{"arch": "convnext_v2", "model": "masked image model", "dataset": "gratings and oriented noise at many angles and scales", "train_examples": 197500, "image_size": 32, "crop_scale_min": 1, "horizontal_flip": false, "translate": 0.06, "rotation_deg": 10, "method": "simmim", "mask_ratio": 0.5, "loss": "l1", "isotropic": true, "norm": "layernorm", "activation": "swiglu", "mlp_ratio": 2.67, "inner_norm": false, "drop_path": 0.1, "patch_size": [8, 8], "conv_stem": true, "layers": 8, "width": 320, "kernel_size": 5, "init": "lecun_normal", "residual_init": "none", "optimizer": "muon", "muon_scale": "match_rms_adamw", "lr": 0.0023, "momentum": 0.95, "nesterov": true, "orthogonalizer": "newton_schulz_5", "adamw_lr_other_params": 0.0012, "grad_clip": 1.0, "steps": 20800, "batch_size": 64, "epochs": 6.7, "lr_schedule": "cosine", "final_lr_fraction": 0, "warmup_steps": 620, "weight_decay": 0.02, "adamw_weight_decay_other_params": 0}
Rows from block 2 of a small masked image model, named by matrix and row number. Rows with one number belong to one neuron. Each number is 50 + 12 x the weight over its row's rms, rounded and kept within 0 to 99. All counts start at 0. After the name is the row's rms in percent of the matrix's.
After each neuron's rows are labels from the 100 images, of 14976, where the neuron reaches its largest size: "strongest on" is what is common among them. Only what is clearly more common there than usual is listed. The data: gratings and oriented noise at many angles and scales. In brackets: how many of the 100, against the usual share in percent.
# gate: MLP gate (model.blocks.2.mlp.gate.weight, 848x320), inputs 160-319
# fc1: MLP up (model.blocks.2.mlp.fc1.weight, 848x320), inputs 160-319
# fc2: MLP down (model.blocks.2.mlp.fc2.weight, 320x848, transposed), outputs 160-319

gate.215 128:51 54 59 46 34 53 35 32 52 31 45 68 53 27 61 30 62 53 54 56 38 40 59 67 65 49 39 40 47 73 52 59 43 53 46 71 67 59 60 70 71 53 50 44 47 59 32 26 61 42 51 48 58 41 47 52 44 45 35 20 41 64 29 45 46 47 52 31 57 44 58 50 43 43 70 48 36 59 67 64 45 41 60 50 52 66 32 61 55 42 67 26 65 57 39 49 47 34 46 50 44 38 55 69 27 58 65 42 48 49 32 54 39 46 48 55 43 47 47 58 50 56 23 26 56 52 40 51 34 42 57 49 57 30 57 56 46 50 76 41 54 51 64 35 55 64 57 39 58 53 41 53 73 45 53 46 69 73 69 43
fc1.215 128:80 66 53 54 17 22 71 47 47 53 54 28 51 46 54 36 41 55 51 51 63 37 45 69 38 33 49 48 49 34 47 34 47 65 60 44 44 62 36 57 34 23 55 30 59 68 56 87 71 56 51 66 64 62 32 58 59 47 51 45 36 56 60 67 55 28 48 52 62 63 57 62 43 44 59 62 54 47 46 47 55 59 50 53 46 49 72 36 24 45 53 64 40 52 47 41 52 56 45 52 51 62 37 49 65 57 30 32 35 57 59 42 63 43 33 49 55 48 61 55 79 41 46 52 55 40 41 42 52 49 45 68 40 63 69 43 48 45 86 61 38 69 64 48 61 34 56 61 41 43 29 50 51 39 44 40 43 59 54 53
fc2.215 106:60 41 40 44 38 42 57 50 54 58 44 59 49 39 54 49 41 47 62 40 40 50 36 54 37 50 39 46 52 61 59 63 63 50 27 56 51 53 71 47 23 71 49 45 38 67 42 54 47 64 48 38 53 21 55 52 39 55 44 54 49 49 51 45 47 29 52 58 38 36 55 47 68 56 43 28 43 54 42 46 53 47 55 53 47 59 76 54 77 50 46 49 43 54 58 54 54 48 48 55 45 57 56 25 56 40 68 27 38 33 14 60 45 55 38 37 43 33 55 38 48 52 53 47 40 42 45 66 75 44 44 55 47 32 65 52 68 57 16 84 29 71 41 71 29 53 39 51 55 54 70 42 66 38 56 22 49 92 62 51
strongest on: noisy (71 vs 29.8); coarse (60 vs 19.8); stripes at 30 degrees (43 vs 8.1); angle: stripes at 45 degrees (28 vs 8.7)

gate.423 110:37 49 48 36 63 64 17 22 60 69 62 62 54 58 58 74 42 54 43 62 26 58 30 58 64 56 45 53 42 63 41 65 58 62 63 43 49 59 48 58 34 68 45 66 60 33 34 48 36 58 53 38 46 64 34 41 51 60 24 24 42 56 64 62 28 29 36 74 72 27 48 55 61 54 55 43 41 36 61 53 44 34 49 54 59 66 55 41 50 65 69 42 64 29 60 44 64 32 45 43 58 63 44 44 66 65 36 49 42 53 64 52 43 66 65 53 41 49 25 67 41 63 49 64 62 54 51 65 60 46 42 62 38 40 67 58 46 39 28 40 45 51 64 74 63 46 55 45 32 38 40 61 41 54 58 53 38 35 33 45
fc1.423 115:43 58 51 47 45 39 55 65 43 41 63 31 51 63 40 57 62 72 61 18 61 46 75 35 65 31 56 39 41 39 34 43 53 53 64 66 56 48 50 51 64 51 72 58 50 65 69 73 47 40 54 46 55 40 53 58 64 52 55 67 53 37 46 60 68 62 50 42 38 40 53 48 38 53 45 50 33 75 37 41 42 56 61 54 52 39 31 55 72 31 24 55 63 69 63 51 58 61 66 51 58 43 40 35 63 65 46 44 31 48 47 26 42 35 38 58 41 42 53 48 49 52 64 56 22 24 37 53 60 44 45 65 39 49 55 35 48 56 44 47 49 57 51 39 28 37 58 47 55 58 58 65 52 03 49 51 54 36 43 57
fc2.423 110:47 39 57 49 43 38 42 38 56 83 56 49 51 60 43 40 42 42 43 47 39 63 67 68 50 45 53 38 69 52 47 44 28 57 32 65 42 32 38 60 30 45 44 39 25 46 52 45 61 49 41 46 47 69 62 41 39 52 65 67 43 55 63 46 67 68 55 54 28 48 61 30 56 44 68 45 65 42 46 53 45 36 64 73 69 46 56 45 63 48 55 54 46 39 40 66 50 50 55 55 54 34 53 65 54 29 36 70 32 51 55 27 78 53 44 55 64 46 49 65 36 62 39 29 56 63 53 37 49 38 68 40 63 56 51 48 70 61 60 61 57 24 36 40 38 54 52 26 59 48 50 56 44 44 47 37 43 36 53 39
strongest on: sawtooth grating (65 vs 16.5); stripes at 75 degrees (44 vs 8.4); stripes at 15 degrees (41 vs 8.1)

gate.614 104:26 68 46 52 55 50 46 52 82 39 48 39 53 47 59 55 53 46 52 35 65 66 58 47 71 68 46 50 40 19 50 36 38 54 59 99 63 06 40 59 43 48 49 45 65 70 44 55 56 55 56 54 51 48 45 40 60 33 42 43 60 36 58 59 60 50 62 35 28 51 60 44 29 61 44 71 61 45 63 65 35 47 43 62 44 57 43 34 63 48 56 51 55 68 52 25 64 49 38 50 66 38 72 53 32 46 59 64 50 62 57 44 42 32 66 42 57 52 59 69 44 55 63 43 62 84 65 41 43 38 51 43 51 56 70 49 64 60 48 45 51 47 65 47 44 49 39 40 58 39 45 50 33 53 43 51 36 56 73 38
fc1.614 094:56 44 50 50 55 45 46 29 49 53 39 63 55 37 27 54 57 50 44 40 49 45 59 71 51 64 69 64 31 48 28 75 66 50 37 30 53 74 56 72 63 47 54 47 38 55 54 62 51 35 47 68 57 55 51 53 42 58 53 41 58 57 59 52 46 46 73 46 52 64 62 43 42 57 44 19 72 41 53 31 32 72 53 40 47 41 55 65 68 49 55 40 61 40 42 18 46 40 60 71 43 65 34 62 77 44 50 52 37 42 57 64 56 53 51 72 50 62 33 20 56 57 38 58 34 60 63 53 46 38 35 40 62 22 43 38 45 62 45 68 45 37 77 57 40 40 14 77 46 58 27 61 76 41 50 68 53 53 52 60
fc2.614 112:62 48 50 37 40 45 43 38 56 56 62 42 53 61 51 34 55 40 45 66 37 18 57 41 49 53 66 53 59 46 45 36 47 47 50 55 44 64 46 44 32 32 41 50 41 42 50 76 59 66 48 62 35 52 24 72 49 55 51 30 48 28 42 43 38 71 56 59 63 50 28 49 45 38 26 58 34 39 42 51 44 49 44 66 28 41 34 54 38 45 39 44 60 35 38 64 55 74 57 60 38 59 26 64 63 58 75 32 55 37 57 46 54 30 33 49 58 44 62 59 40 55 38 60 63 41 54 35 51 45 38 67 64 54 59 63 57 50 53 52 53 62 44 56 37 50 29 59 60 54 50 42 32 60 47 50 55 58 56 35
strongest on: fine (80 vs 20.1); stripes at 75 degrees (55 vs 8.4); stripes at 60 degrees (43 vs 8.3)

gate.31 090:57 57 50 28 44 53 59 49 34 42 52 79 52 41 53 50 65 50 45 58 45 35 46 59 40 50 60 36 45 62 60 46 61 60 36 62 52 45 53 63 43 61 45 56 42 61 53 42 40 57 57 76 55 66 46 48 33 65 64 46 66 54 61 43 51 41 54 40 41 55 53 57 36 28 57 47 51 65 52 42 44 32 44 52 60 35 70 50 55 30 56 48 48 58 48 35 41 64 71 50 48 39 64 35 63 71 58 67 56 33 46 48 49 59 48 50 40 27 47 63 51 70 41 51 37 59 53 47 55 53 51 43 39 34 75 46 24 32 46 29 51 61 51 54 39 48 61 53 50 55 46 56 46 31 51 57 52 48 52 21
fc1.31 103:38 59 61 45 34 51 51 46 56 62 50 34 44 59 50 51 48 40 43 54 74 59 56 66 61 35 54 46 74 55 57 44 52 48 50 81 68 44 56 33 40 48 46 41 45 70 43 62 54 51 72 33 57 50 46 50 76 40 58 66 76 44 48 44 43 61 45 46 22 49 39 60 49 41 42 40 38 52 39 51 55 43 39 39 35 42 53 61 55 51 72 49 34 44 44 47 54 46 64 47 58 52 73 60 28 51 58 56 39 51 67 64 49 51 56 60 44 51 21 56 19 54 53 44 49 36 33 46 49 51 56 54 63 55 55 39 71 55 24 38 44 64 38 54 59 79 49 45 52 58 70 30 49 48 45 47 54 46 28 36
fc2.31 100:48 41 51 58 31 37 29 51 26 46 47 43 21 53 55 54 48 56 58 34 56 34 48 45 51 51 59 45 58 42 36 69 38 48 57 53 49 42 34 52 41 22 50 49 53 45 41 62 51 64 41 67 37 39 46 53 21 48 50 44 34 60 48 69 53 70 69 61 51 69 53 40 48 78 47 59 41 38 49 50 52 47 42 35 31 48 59 51 70 55 45 53 68 65 47 35 56 38 53 46 55 55 48 58 47 56 39 63 63 52 58 55 38 55 50 73 42 52 64 61 48 56 52 49 51 32 52 59 46 91 31 66 53 53 40 51 35 44 64 44 43 43 63 43 48 38 52 50 67 63 76 33 50 56 56 42 69 50 72 56
strongest on: coloured (100 vs 49.8); medium (55 vs 20); stripes at 60 degrees (36 vs 8.3); angle: stripes at 45 degrees (27 vs 8.7)

gate.241 117:43 49 57 43 48 46 42 48 54 50 46 61 54 43 72 55 63 25 36 64 45 24 41 66 42 28 39 43 79 66 49 43 28 53 56 52 71 50 55 77 56 59 28 42 46 59 67 41 83 43 27 49 70 46 52 49 63 58 46 41 54 75 57 49 51 35 55 54 44 31 62 30 50 58 76 49 53 41 47 46 51 53 55 39 63 42 54 65 64 47 63 50 71 48 53 58 42 72 56 62 40 40 29 43 34 55 30 25 40 47 45 30 29 56 55 48 35 51 48 66 64 43 28 78 80 68 60 46 53 70 35 42 32 47 41 61 42 44 56 31 42 34 47 38 59 51 57 39 55 41 31 48 61 33 34 39 51 65 62 57
fc1.241 131:76 34 49 45 32 26 74 74 13 18 57 23 49 30 47 36 59 60 45 35 61 48 60 48 35 57 42 51 44 37 43 43 58 61 49 40 56 47 56 61 33 57 43 55 39 35 31 48 47 53 54 37 52 46 79 56 45 62 59 45 38 70 59 37 56 52 44 35 51 58 45 50 33 47 53 51 54 59 47 49 68 62 51 58 77 44 54 45 50 57 53 48 44 77 41 46 45 49 74 62 54 35 55 72 56 48 53 69 60 51 25 37 51 50 35 54 68 41 54 38 51 41 44 52 54 23 30 64 30 71 55 42 46 43 59 54 80 42 69 60 60 47 50 48 44 57 77 50 39 64 26 69 70 52 56 51 68 61 35 39
fc2.241 108:53 58 40 46 71 55 63 46 56 62 49 49 72 43 78 56 48 46 53 37 62 48 69 55 69 61 48 38 52 64 50 56 46 50 21 62 71 61 51 59 48 49 68 50 46 55 58 40 51 54 44 53 76 60 61 57 56 42 53 35 56 75 75 54 61 51 25 60 41 58 44 39 52 56 75 41 59 52 47 50 46 42 63 56 34 49 63 55 67 55 59 50 41 60 51 65 70 58 49 57 54 35 39 43 53 38 54 56 42 57 55 44 57 40 51 72 37 55 42 51 77 43 33 32 52 38 64 54 69 66 70 47 53 63 58 47 45 48 22 57 43 52 52 38 27 47 63 45 56 49 72 48 51 27 62 59 42 52 56 65
strongest on: noisy (74 vs 29.8); sawtooth grating (66 vs 16.5); stripes at 15 degrees (62 vs 8.1); scale: very coarse (56 vs 20.4)

gate.358 076:37 40 56 63 38 41 49 52 59 30 46 62 48 60 32 54 38 62 62 56 71 52 54 44 57 59 44 51 39 52 60 59 50 64 38 69 72 47 67 38 51 61 48 40 09 55 50 61 59 43 30 45 44 86 19 44 44 35 35 37 58 27 71 39 58 48 53 58 26 72 44 56 58 56 47 56 60 40 37 48 62 43 66 53 51 54 79 74 13 40 48 69 52 44 52 63 52 27 47 46 35 52 70 45 61 57 51 33 69 42 32 58 81 52 73 40 54 61 40 55 23 38 52 53 43 44 62 54 45 51 46 39 46 54 52 47 53 66 63 71 63 39 32 49 52 49 42 53 59 69 56 36 28 75 68 66 58 24 49 61
fc1.358 075:46 77 60 55 60 50 52 80 55 29 43 57 55 41 57 63 18 51 38 59 45 55 68 48 46 47 49 47 45 58 41 71 47 53 53 48 49 50 49 24 45 77 40 60 45 63 49 69 55 48 61 36 72 62 48 70 48 28 51 77 55 26 55 47 48 63 56 51 62 46 54 47 45 52 36 74 58 35 48 63 33 26 61 59 62 55 63 57 66 44 31 44 46 33 55 64 32 62 57 37 69 59 63 61 57 35 45 47 41 47 41 36 69 57 30 37 41 49 44 32 49 49 59 49 47 25 39 48 45 65 66 73 51 58 59 84 52 41 37 51 68 59 59 34 42 61 43 87 38 60 38 36 41 41 60 52 59 49 88 48
fc2.358 066:56 25 57 37 46 46 80 38 39 45 57 29 49 44 39 39 71 36 50 38 57 42 65 58 56 43 55 58 49 45 45 39 56 42 29 36 29 57 63 33 59 51 62 53 57 58 63 55 71 44 38 48 59 46 53 46 77 67 72 53 25 57 50 52 55 46 54 67 54 63 51 39 46 44 31 48 49 54 38 45 58 38 36 73 43 63 53 62 28 54 60 50 57 67 43 66 46 69 52 38 51 45 62 47 57 69 41 71 36 69 35 46 34 41 38 45 61 46 30 25 69 41 76 27 60 57 48 17 42 67 40 64 42 53 75 62 39 45 67 50 49 44 62 52 59 46 48 63 53 54 55 52 28 38 50 43 59 56 57 60
strongest on: fine (45 vs 20.1); stripes at 75 degrees (39 vs 8.4); stripes at 90 degrees (37 vs 8.4)

gate.604 131:56 55 60 24 57 48 46 69 49 63 27 68 33 54 52 65 55 23 65 36 42 52 43 34 35 55 25 65 21 61 52 52 46 60 52 54 54 49 49 40 42 49 49 51 44 45 55 40 62 46 44 58 65 42 33 43 74 63 56 51 31 52 30 36 45 37 55 62 58 49 41 45 30 61 75 28 50 40 57 50 86 36 60 54 60 40 66 50 44 61 27 48 40 43 70 53 85 70 78 53 65 42 49 28 46 52 49 47 44 51 52 62 30 47 51 59 42 47 43 55 39 49 60 50 34 55 63 68 59 49 43 33 85 56 35 56 48 42 31 45 48 36 54 43 27 50 43 50 35 56 43 32 55 47 47 55 49 47 51 44
fc1.604 111:75 62 60 48 66 82 53 30 43 50 41 15 35 62 65 36 35 55 52 37 63 46 56 46 67 52 75 46 46 52 35 47 64 53 77 58 46 60 46 29 50 66 38 48 61 41 33 54 18 56 48 53 44 36 51 28 50 54 62 59 59 67 41 52 49 57 38 33 52 64 60 50 40 57 54 34 63 47 42 51 56 64 45 43 39 65 47 49 70 64 49 68 65 74 40 51 57 58 68 51 47 45 63 65 40 75 54 64 57 44 44 41 48 48 76 49 34 53 44 37 57 26 43 52 47 48 46 54 51 27 24 60 58 74 26 47 65 76 63 68 47 57 62 56 57 48 58 53 34 55 45 33 55 34 47 42 53 44 60 42
fc2.604 091:35 53 58 56 49 31 62 64 58 40 63 66 49 46 46 40 42 59 46 69 55 83 37 61 47 43 57 57 42 69 56 51 50 59 44 60 60 64 60 45 36 56 71 39 50 36 49 68 42 51 50 42 40 35 50 54 43 35 47 40 57 45 37 39 50 54 43 50 65 51 38 65 74 38 72 41 42 49 47 56 44 55 46 40 49 37 49 67 63 77 44 30 44 58 48 35 33 47 63 43 31 75 51 31 51 42 47 43 59 55 27 61 63 83 70 52 21 43 56 53 48 46 45 30 46 53 58 59 61 60 67 48 39 65 34 43 59 40 49 42 50 48 42 84 61 58 45 34 39 66 45 53 55 63 50 57 44 55 41 63
strongest on: noisy (91 vs 29.8); very coarse (62 vs 20.4); kind: filtered noise (52 vs 17); stripes at 60 degrees (40 vs 8.3)

gate.148 070:54 45 60 54 72 43 61 43 44 41 81 48 29 60 62 37 46 62 41 58 36 37 42 45 72 61 43 42 32 44 36 24 54 60 52 60 48 48 63 54 30 45 38 67 63 35 59 48 47 21 32 36 45 57 39 44 48 57 73 36 60 53 35 48 77 52 54 43 31 36 53 62 53 45 58 35 47 64 56 46 39 66 64 64 46 58 40 58 58 54 46 55 31 51 52 59 42 49 35 46 57 59 60 66 56 36 58 52 51 52 48 35 54 53 45 67 63 74 49 37 50 55 35 65 34 36 44 44 58 34 47 65 58 35 59 61 66 38 27 46 29 39 63 69 43 46 62 36 25 55 37 60 69 57 41 48 43 19 45 53
fc1.148 072:63 52 57 45 39 59 41 56 28 58 58 34 49 30 44 54 29 48 43 28 74 50 51 56 32 33 68 56 55 46 32 74 64 71 60 38 48 44 47 49 59 25 41 38 29 70 62 52 69 51 51 54 40 55 59 47 39 56 38 19 56 35 49 67 47 51 78 50 45 67 41 47 50 48 64 68 86 48 56 72 53 54 58 44 60 49 42 26 54 50 55 34 61 41 50 55 34 62 68 31 56 58 45 60 59 43 57 57 39 68 52 33 48 73 34 39 41 43 57 62 27 51 63 48 43 62 43 49 58 73 54 54 54 63 51 61 57 50 67 54 67 51 38 34 49 34 34 49 50 45 54 48 59 68 57 48 46 61 54 52
fc2.148 080:33 33 55 50 43 33 46 43 56 44 72 43 47 53 57 65 57 70 37 60 38 50 46 32 43 79 39 29 42 44 54 44 51 45 40 61 56 60 75 68 62 62 69 37 49 49 44 63 42 61 59 51 50 62 43 54 87 46 57 52 53 45 61 51 65 47 34 45 55 52 67 79 54 52 48 50 54 52 66 49 42 54 63 48 46 68 49 47 36 37 40 45 56 68 55 51 75 63 43 50 51 55 48 29 56 34 55 68 64 54 47 61 62 59 71 54 61 32 36 32 46 51 40 25 63 39 68 76 31 40 43 43 51 47 80 54 45 53 36 37 34 46 55 54 63 48 53 50 68 39 36 64 43 57 41 54 47 47 36 62
strongest on: fine (82 vs 20.1); stripes at 165 degrees (66 vs 8.3); stripes at 150 degrees (34 vs 8.4)

gate.221 087:68 21 44 47 53 39 43 52 76 63 58 29 61 46 45 38 41 34 53 51 42 52 51 56 35 53 47 60 87 39 41 46 50 36 51 45 31 58 56 47 37 25 70 37 61 45 68 31 63 35 51 52 18 51 44 68 33 51 45 46 49 40 65 25 43 80 57 43 62 40 65 47 37 64 37 44 45 43 37 33 50 41 42 68 68 48 57 40 40 39 67 56 36 41 65 55 57 73 28 62 64 65 55 60 69 56 46 48 53 59 45 50 46 60 47 32 41 42 52 38 53 45 42 55 37 49 76 25 56 63 47 49 44 52 50 54 64 58 50 49 37 38 57 62 58 51 59 41 63 37 71 63 48 52 62 47 49 37 22 67
fc1.221 081:56 76 42 43 46 42 45 51 44 50 45 68 54 47 60 41 58 49 44 53 62 68 56 41 62 37 47 21 32 49 38 53 53 42 45 31 51 55 44 63 60 64 31 49 37 39 50 65 43 59 19 54 94 44 68 40 60 51 60 60 69 47 51 69 59 21 45 56 36 89 46 52 58 56 58 50 53 63 56 41 36 66 51 39 42 40 46 67 47 45 45 32 36 63 23 42 43 44 51 51 54 44 43 61 47 52 62 60 43 48 50 55 50 40 46 61 43 62 51 53 54 44 60 43 63 71 38 66 39 36 51 65 50 41 43 39 51 59 51 63 31 79 45 36 53 37 55 71 44 67 49 38 44 63 26 53 50 48 67 31
fc2.221 098:61 71 64 50 47 36 64 49 23 53 51 70 32 62 58 46 71 46 55 42 68 28 53 53 40 47 49 61 35 55 35 50 49 64 47 66 54 45 56 83 47 39 77 58 34 45 49 59 61 46 46 47 27 37 52 71 55 50 53 63 49 41 65 58 54 50 64 47 48 64 28 45 63 60 32 57 39 34 56 50 59 72 45 56 79 57 61 45 46 61 39 69 55 60 66 58 39 57 38 62 43 54 60 56 56 55 73 26 45 51 37 70 46 51 56 67 61 43 44 50 49 53 47 63 57 40 53 34 41 64 72 66 32 38 62 53 45 50 45 44 83 72 41 37 55 69 44 60 41 24 34 40 52 69 67 46 61 47 80 48
strongest on: coloured (94 vs 49.8); very fine (45 vs 19.7); stripes at 15 degrees (32 vs 8.1)

gate.615 099:71 56 43 52 32 40 30 31 43 52 61 44 38 65 55 37 57 34 46 47 59 48 33 53 60 23 51 34 42 43 52 68 39 28 61 59 42 59 55 51 53 55 61 61 52 49 39 64 77 47 56 45 59 61 39 44 41 67 67 55 59 46 53 44 39 52 45 47 44 53 51 71 57 52 43 57 64 51 44 26 47 49 31 51 40 44 27 32 48 53 57 59 60 62 57 46 43 54 61 33 59 53 18 57 30 45 49 75 60 47 56 57 54 37 46 67 70 36 38 46 64 23 72 61 72 43 12 42 58 42 26 49 45 57 48 40 29 66 62 45 61 50 36 44 77 55 49 47 33 47 62 46 74 55 49 42 65 39 54 49
fc1.615 092:56 56 48 36 57 53 54 45 42 50 42 40 54 60 38 56 43 51 57 48 48 49 72 55 37 57 53 41 44 62 33 35 38 79 52 25 67 43 66 57 46 65 43 61 49 48 51 39 30 44 42 42 41 33 62 50 53 48 39 61 41 61 50 56 54 44 53 68 45 48 38 30 52 57 48 55 36 52 32 56 54 47 62 51 53 42 73 54 54 34 42 63 36 28 61 47 43 35 45 59 42 36 81 43 65 48 60 53 42 51 71 36 57 55 52 45 28 68 45 53 49 58 40 59 23 49 55 81 58 50 61 68 52 42 51 49 55 17 44 56 36 40 44 51 42 48 53 63 51 54 31 49 35 47 56 44 49 47 30 59
fc2.615 098:39 61 53 57 43 69 19 43 46 52 71 56 55 54 39 54 50 74 29 65 60 61 62 56 56 63 41 37 28 60 43 61 60 26 37 71 30 62 73 55 48 57 62 58 67 42 46 43 38 36 66 44 40 34 31 46 42 47 46 31 45 58 42 23 33 61 57 50 46 38 53 47 48 38 65 36 44 68 65 59 60 47 50 57 50 45 41 42 52 34 68 62 71 35 23 50 61 54 62 51 69 39 53 56 35 65 67 35 49 39 50 58 42 46 29 27 73 54 51 48 19 48 35 58 56 51 47 32 51 40 63 56 42 58 55 51 45 28 46 41 55 52 68 48 47 47 53 44 37 45 48 58 53 62 53 28 54 55 44 52
strongest on: fine (96 vs 20.1); stripes at 30 degrees (89 vs 8.1)

gate.380 058:65 48 47 60 43 65 69 38 50 24 47 31 50 51 61 56 62 52 19 58 38 50 54 41 53 54 72 40 52 54 50 32 38 38 41 36 46 47 54 45 59 32 56 54 43 11 51 37 64 27 50 43 56 50 39 46 60 68 63 55 45 58 37 57 34 26 84 63 53 40 37 49 45 41 54 34 82 58 45 51 46 60 31 48 59 50 31 64 33 44 48 57 49 40 60 22 50 60 43 44 52 55 50 66 48 46 73 49 46 57 54 50 58 33 45 72 65 56 46 34 46 65 44 61 37 50 34 41 52 70 56 55 49 53 65 27 68 45 25 45 51 55 40 62 38 47 67 37 38 56 54 56 39 39 45 53 49 61 45 44
fc1.380 059:57 59 60 55 34 53 48 45 56 31 44 34 55 49 50 51 51 40 46 61 39 50 38 45 45 64 54 57 58 44 66 46 30 34 49 38 63 35 48 37 38 28 62 51 71 45 50 54 52 49 48 50 49 81 57 51 51 56 45 20 37 34 57 42 31 26 69 62 57 43 53 52 54 38 60 48 67 51 46 38 78 48 38 62 38 47 55 64 45 46 42 74 52 28 66 43 59 45 55 55 52 45 60 70 40 37 76 61 41 52 35 52 60 50 68 64 52 65 64 29 40 46 42 32 54 46 36 46 44 53 39 55 71 49 43 66 63 35 45 60 57 54 26 59 58 48 62 63 56 47 51 53 45 39 40 55 42 50 37 70
fc2.380 069:61 42 54 33 41 25 27 54 64 48 67 52 51 46 41 64 52 64 31 48 42 59 58 40 52 73 48 51 52 60 54 33 43 46 47 44 74 49 51 40 55 52 69 36 36 49 39 33 57 26 36 38 74 29 51 38 29 42 47 44 54 36 46 64 44 74 40 49 55 38 51 57 54 51 51 66 51 35 51 48 36 46 29 61 55 48 61 62 49 43 60 71 63 48 69 62 48 54 66 37 44 50 31 29 62 62 53 63 54 73 50 26 47 46 40 60 74 40 52 38 41 51 44 62 48 41 55 46 23 46 35 39 57 44 49 29 37 67 40 45 40 54 60 34 43 56 48 35 48 62 42 70 55 30 66 41 31 50 74 47
strongest on: coloured (100 vs 49.8); stripes at 150 degrees (65 vs 8.4); very coarse (44 vs 20.4); scale: coarse (43 vs 19.8)

gate.235 066:10 50 57 38 67 26 49 65 49 45 64 62 45 59 75 60 32 42 52 44 64 55 48 48 59 55 53 49 48 61 31 44 52 55 52 52 48 33 60 37 37 42 38 54 43 48 32 70 42 45 62 60 24 64 66 48 46 50 30 63 47 27 79 42 66 36 48 66 60 40 33 37 23 45 61 53 62 52 35 77 56 54 60 41 31 40 67 50 48 47 52 62 46 39 50 54 52 39 61 43 58 59 59 29 33 51 42 51 52 48 59 50 52 56 58 46 44 48 47 49 36 40 60 45 51 82 33 61 35 57 43 52 65 48 48 58 39 35 58 39 55 56 56 58 60 63 56 36 52 53 50 43 48 38 76 43 61 67 51 48
fc1.235 073:61 33 49 51 43 61 44 39 56 34 46 35 44 50 52 43 50 44 38 39 73 57 62 49 46 46 53 46 36 61 50 50 76 57 40 42 52 61 54 65 46 57 59 47 25 51 58 40 55 49 42 54 68 54 61 62 55 43 67 28 49 65 65 68 30 33 58 52 63 57 39 41 60 43 46 64 42 23 53 46 42 34 39 52 50 47 46 44 63 47 52 56 35 63 58 73 54 40 40 42 29 39 82 76 64 51 61 53 38 54 54 76 33 45 46 65 25 63 61 50 42 56 64 60 47 27 60 51 52 69 39 50 61 54 54 50 55 61 34 70 72 47 65 37 73 62 45 41 63 50 45 41 49 75 53 65 42 50 44 53
fc2.235 075:55 76 49 41 29 61 48 59 55 24 53 38 52 35 40 55 47 64 71 49 54 59 41 60 73 64 67 34 43 34 46 59 47 47 33 57 60 49 64 54 47 57 50 64 30 47 64 47 69 56 55 49 66 54 56 65 39 59 58 38 45 30 52 63 39 60 39 39 41 60 41 40 59 50 55 44 75 47 68 52 51 72 52 42 58 45 65 54 40 63 46 50 28 58 74 43 34 70 41 34 51 42 61 48 42 59 68 53 56 40 51 63 39 54 46 51 45 27 35 64 37 35 41 58 42 23 55 35 47 60 55 46 59 52 77 36 49 48 69 40 49 59 67 51 42 63 53 48 42 71 41 56 34 43 38 64 53 42 52 52
strongest on: fine (84 vs 20.1); stripes at 165 degrees (65 vs 8.3)

gate.104 104:45 60 63 60 38 68 45 30 57 35 41 38 50 53 63 36 41 46 47 53 74 28 33 47 68 69 56 56 73 50 38 51 54 41 62 66 64 58 25 62 39 48 57 43 51 51 36 80 65 40 71 72 16 49 39 48 59 40 61 57 38 41 45 55 38 63 61 60 51 38 44 45 58 51 60 52 38 42 47 58 51 47 54 61 42 55 70 60 53 49 37 45 54 63 63 44 57 58 73 31 46 80 29 25 54 60 79 58 55 48 41 43 60 50 60 65 52 69 53 50 63 54 37 50 77 71 67 58 61 43 41 44 48 49 60 59 32 46 17 36 36 53 49 64 42 50 29 77 42 42 41 51 58 51 61 39 34 43 71 53
fc1.104 101:62 48 44 40 46 37 60 58 41 65 73 41 50 67 34 54 38 49 51 64 40 46 50 55 28 34 52 77 30 36 46 69 52 57 43 37 51 42 54 40 72 52 41 67 33 40 55 38 33 47 40 37 56 56 54 44 57 51 44 52 63 65 47 34 52 30 45 57 41 63 48 55 34 67 40 46 52 59 57 58 38 67 60 42 82 48 49 40 52 36 59 74 52 33 54 61 61 21 38 51 29 49 46 72 45 45 46 41 52 33 55 49 48 39 59 54 42 52 47 47 54 35 60 52 37 30 57 40 46 51 39 52 51 65 51 56 63 42 56 67 42 78 56 48 24 68 60 35 52 40 52 33 63 60 47 45 58 58 62 48
fc2.104 110:52 68 44 52 50 60 65 60 39 63 44 64 47 53 58 51 61 35 40 28 49 58 38 60 50 40 46 42 32 42 64 40 70 61 38 44 29 69 52 64 48 53 47 57 52 55 54 46 59 41 30 56 63 37 67 44 22 37 53 51 51 50 35 48 46 08 61 46 61 57 23 60 47 41 50 40 49 32 46 55 46 36 57 55 57 46 42 35 41 73 63 46 43 71 63 72 40 41 60 37 27 48 37 47 40 38 62 66 42 52 42 62 52 48 32 49 40 37 75 54 42 55 46 54 32 47 53 58 59 40 54 30 50 55 41 65 51 56 56 37 60 83 50 47 40 41 59 60 54 37 64 47 54 48 52 42 45 39 37 33
strongest on: sawtooth grating (61 vs 16.5); stripes at 135 degrees (52 vs 8.6); stripes at 120 degrees (34 vs 8)